Rows from block 2 of a small CTC image transcriber, named by matrix and row number. Rows with one number belong to one channel. Each number is 200 + 20 x the weight over its row's rms, rounded and kept within 0 to 999. All counts start at 0.
After each channel's rows are labels from the 100 images, of 14976, where the channel reaches its highest value: "peak on" is the class under the peak; "responds to" is what is common among them. Only what is clearly more common there than usual is listed. The data: short English words printed on busy colour backdrops. In brackets: how many of the 100, against the usual share in percent.
# convs1: 3x3 conv (model.blocks.2.convs.1.weight, 32x32x3x3, each kernel summed), inputs 0-31
# convs2: expand pointwise conv (model.blocks.2.convs.2.weight, 128x32x1x1, transposed), outputs 0-127

convs1.7,194,190,165,186,210,209,205,198,170,218,215,199,215,183,172,194,193,229,173,193,223,223,170,214,210,219,190,141,181,200,207,194
convs2.7,186,203,202,206,191,208,185,217,214,179,216,214,227,194,221,185,224,195,254,164,202,204,197,218,194,175,176,178,242,197,190,237,208,187,203,180,192,183,216,229,194,213,201,209,238,224,206,181,215,194,218,190,253,211,202,196,230,209,210,221,207,197,217,194,218,145,193,176,206,188,181,211,199,228,178,170,175,178,207,161,201,228,202,230,236,219,199,200,200,180,204,215,207,176,167,165,203,192,215,189,199,191,188,211,220,186,198,199,231,160,208,157,200,188,209,183,211,218,201,223,210,196,230,181,203,235,190,172
peak on: letter r (35 vs 0.1); letter e (26 vs 0.3)
responds to: the letter r (61 vs 22.7); the letter e (60 vs 35.1)

convs1.3,205,210,166,210,217,240,194,164,197,221,179,212,182,170,196,164,171,170,183,186,213,177,185,204,209,222,180,193,186,206,209,196
convs2.3,242,233,203,213,207,208,196,211,163,200,192,209,246,182,148,181,186,230,220,186,222,198,207,163,185,195,205,194,196,197,213,208,169,198,204,229,183,194,230,194,236,205,210,239,201,234,181,159,199,180,235,214,216,189,169,194,233,209,196,215,182,215,216,213,198,204,182,202,175,203,201,212,180,211,189,189,200,238,189,175,207,188,206,207,226,185,197,188,225,178,185,186,206,195,198,188,193,250,178,182,206,204,217,169,234,197,222,178,210,233,215,254,201,216,202,201,186,188,239,175,189,190,189,212,184,194,218,200
peak on: letter s (55 vs 0.1)
responds to: the letter s (100 vs 16.3)

convs1.20,187,211,198,204,183,192,177,225,208,172,211,197,208,207,196,207,224,214,201,187,225,176,220,156,235,207,181,185,241,161,185,214
convs2.20,191,183,239,224,210,195,208,185,173,213,179,183,195,185,240,195,205,226,172,233,222,203,209,170,212,213,209,190,212,195,176,188,185,179,195,206,217,197,194,254,190,176,230,190,211,205,193,200,175,221,187,160,193,221,228,201,208,170,220,205,208,226,166,180,173,211,218,167,181,248,177,180,206,208,199,211,195,194,184,163,192,194,227,183,205,194,211,194,185,179,221,201,178,175,189,226,183,209,204,218,229,201,192,209,210,181,224,181,183,226,211,207,241,159,174,208,183,212,201,200,219,220,182,162,203,186,222,239
peak on: letter o (34 vs 0.3)
responds to: the letter o (92 vs 33.8); yellow ink (42 vs 8.3)

convs1.15,176,193,166,207,206,218,185,198,224,167,161,197,165,202,216,185,206,208,223,202,230,167,197,181,219,168,206,186,217,195,177,205
convs2.15,226,168,197,206,215,183,200,175,193,222,234,208,197,173,226,193,164,212,196,221,208,237,234,201,174,153,195,206,221,206,201,174,181,222,187,199,173,206,195,186,231,212,218,190,224,219,182,220,201,242,209,233,209,199,187,211,196,227,182,210,193,199,197,226,224,204,202,223,213,180,170,189,199,186,177,215,212,184,197,188,182,191,210,212,185,238,174,177,176,242,238,190,207,179,160,228,193,207,216,208,192,205,208,199,218,203,178,207,182,191,161,192,163,200,209,212,184,234,236,185,206,189,169,208,215,212,246,202
peak on: letter o (45 vs 0.3)
responds to: the letter o (91 vs 33.8); yellow ink (39 vs 8.3)

convs1.12,208,165,166,187,208,182,220,200,199,185,200,185,201,156,213,188,188,178,184,182,184,173,185,185,185,166,199,196,185,238,208,169
convs2.12,192,216,221,212,189,203,196,214,198,215,186,189,216,192,206,149,227,218,193,228,200,218,238,184,193,200,224,232,171,171,219,230,163,226,166,217,214,182,218,236,194,192,185,181,204,218,219,228,221,210,204,171,176,211,210,198,206,181,193,201,219,243,199,185,254,199,214,211,196,170,164,212,204,182,229,225,218,182,203,198,190,173,219,168,208,238,190,216,195,208,207,204,169,180,189,183,205,183,195,193,203,218,233,188,219,195,209,224,165,176,223,212,198,205,204,254,201,201,217,207,204,203,201,167,208,183,187,174
peak on: letter o (30 vs 0.3)
responds to: the letter o (62 vs 33.8); yellow ink (40 vs 8.3)

convs1.25,212,165,204,171,181,210,185,192,190,218,210,171,195,222,176,206,189,180,189,203,199,252,204,162,178,203,181,220,179,206,216,177
convs2.25,232,198,210,194,232,182,192,206,175,203,218,187,214,183,209,199,205,198,203,192,215,200,176,207,166,189,238,211,231,228,207,213,181,230,243,172,190,205,191,203,195,191,184,222,217,205,209,191,188,185,185,205,230,226,218,244,201,200,201,223,185,195,156,187,214,180,179,200,166,184,205,161,190,194,166,246,192,184,214,199,184,174,206,200,183,204,172,183,221,215,198,178,162,217,216,197,176,205,202,209,204,156,202,261,199,172,216,184,219,228,211,220,214,196,179,175,201,234,201,179,196,176,160,192,184,206,218,199
peak on: letter n (28 vs 0.2)
responds to: capitals (88 vs 33.6); the letter n (73 vs 22.7); the letter m (26 vs 9.8)

convs1.31,222,211,190,197,202,152,218,184,206,154,218,193,205,213,177,213,238,196,195,166,187,180,187,206,216,215,233,186,216,186,196,207
convs2.31,199,207,194,209,211,192,176,206,197,181,178,198,189,213,197,181,175,181,155,218,212,204,199,157,161,197,226,213,170,205,169,169,211,212,232,197,204,215,198,213,200,213,203,206,179,195,204,188,191,202,233,190,209,201,178,194,174,199,177,176,216,203,177,199,201,206,153,182,154,197,223,175,219,236,197,204,224,172,210,184,233,160,191,234,204,198,218,190,205,186,206,192,227,234,198,203,186,179,158,198,218,205,216,173,189,201,222,207,183,239,195,207,218,161,207,203,217,164,172,213,165,198,162,192,163,178,188,203
peak on: letter a (43 vs 0.3)
responds to: capitals (77 vs 33.6); the letter a (71 vs 35.3)

convs1.6,214,210,189,183,201,208,166,159,233,200,211,174,165,209,199,185,190,196,212,181,164,191,209,241,207,211,179,223,176,193,218,201
convs2.6,181,203,174,199,180,219,189,221,166,167,226,224,192,202,194,224,195,219,180,229,159,176,214,210,190,199,225,198,218,213,227,180,195,191,206,171,176,205,211,186,172,232,198,220,224,176,218,175,190,179,191,178,207,189,164,199,167,216,196,179,205,195,188,202,241,182,162,200,206,184,220,208,211,244,198,172,230,221,226,203,198,180,221,187,191,209,235,220,194,194,142,196,202,163,219,184,201,230,191,190,192,198,210,223,222,205,177,196,169,217,203,180,199,173,169,205,181,228,174,217,199,229,207,219,191,188,199,195
peak on: letter w (34 vs 0.1)
responds to: the letter w (64 vs 9.7); the letter m (34 vs 9.8)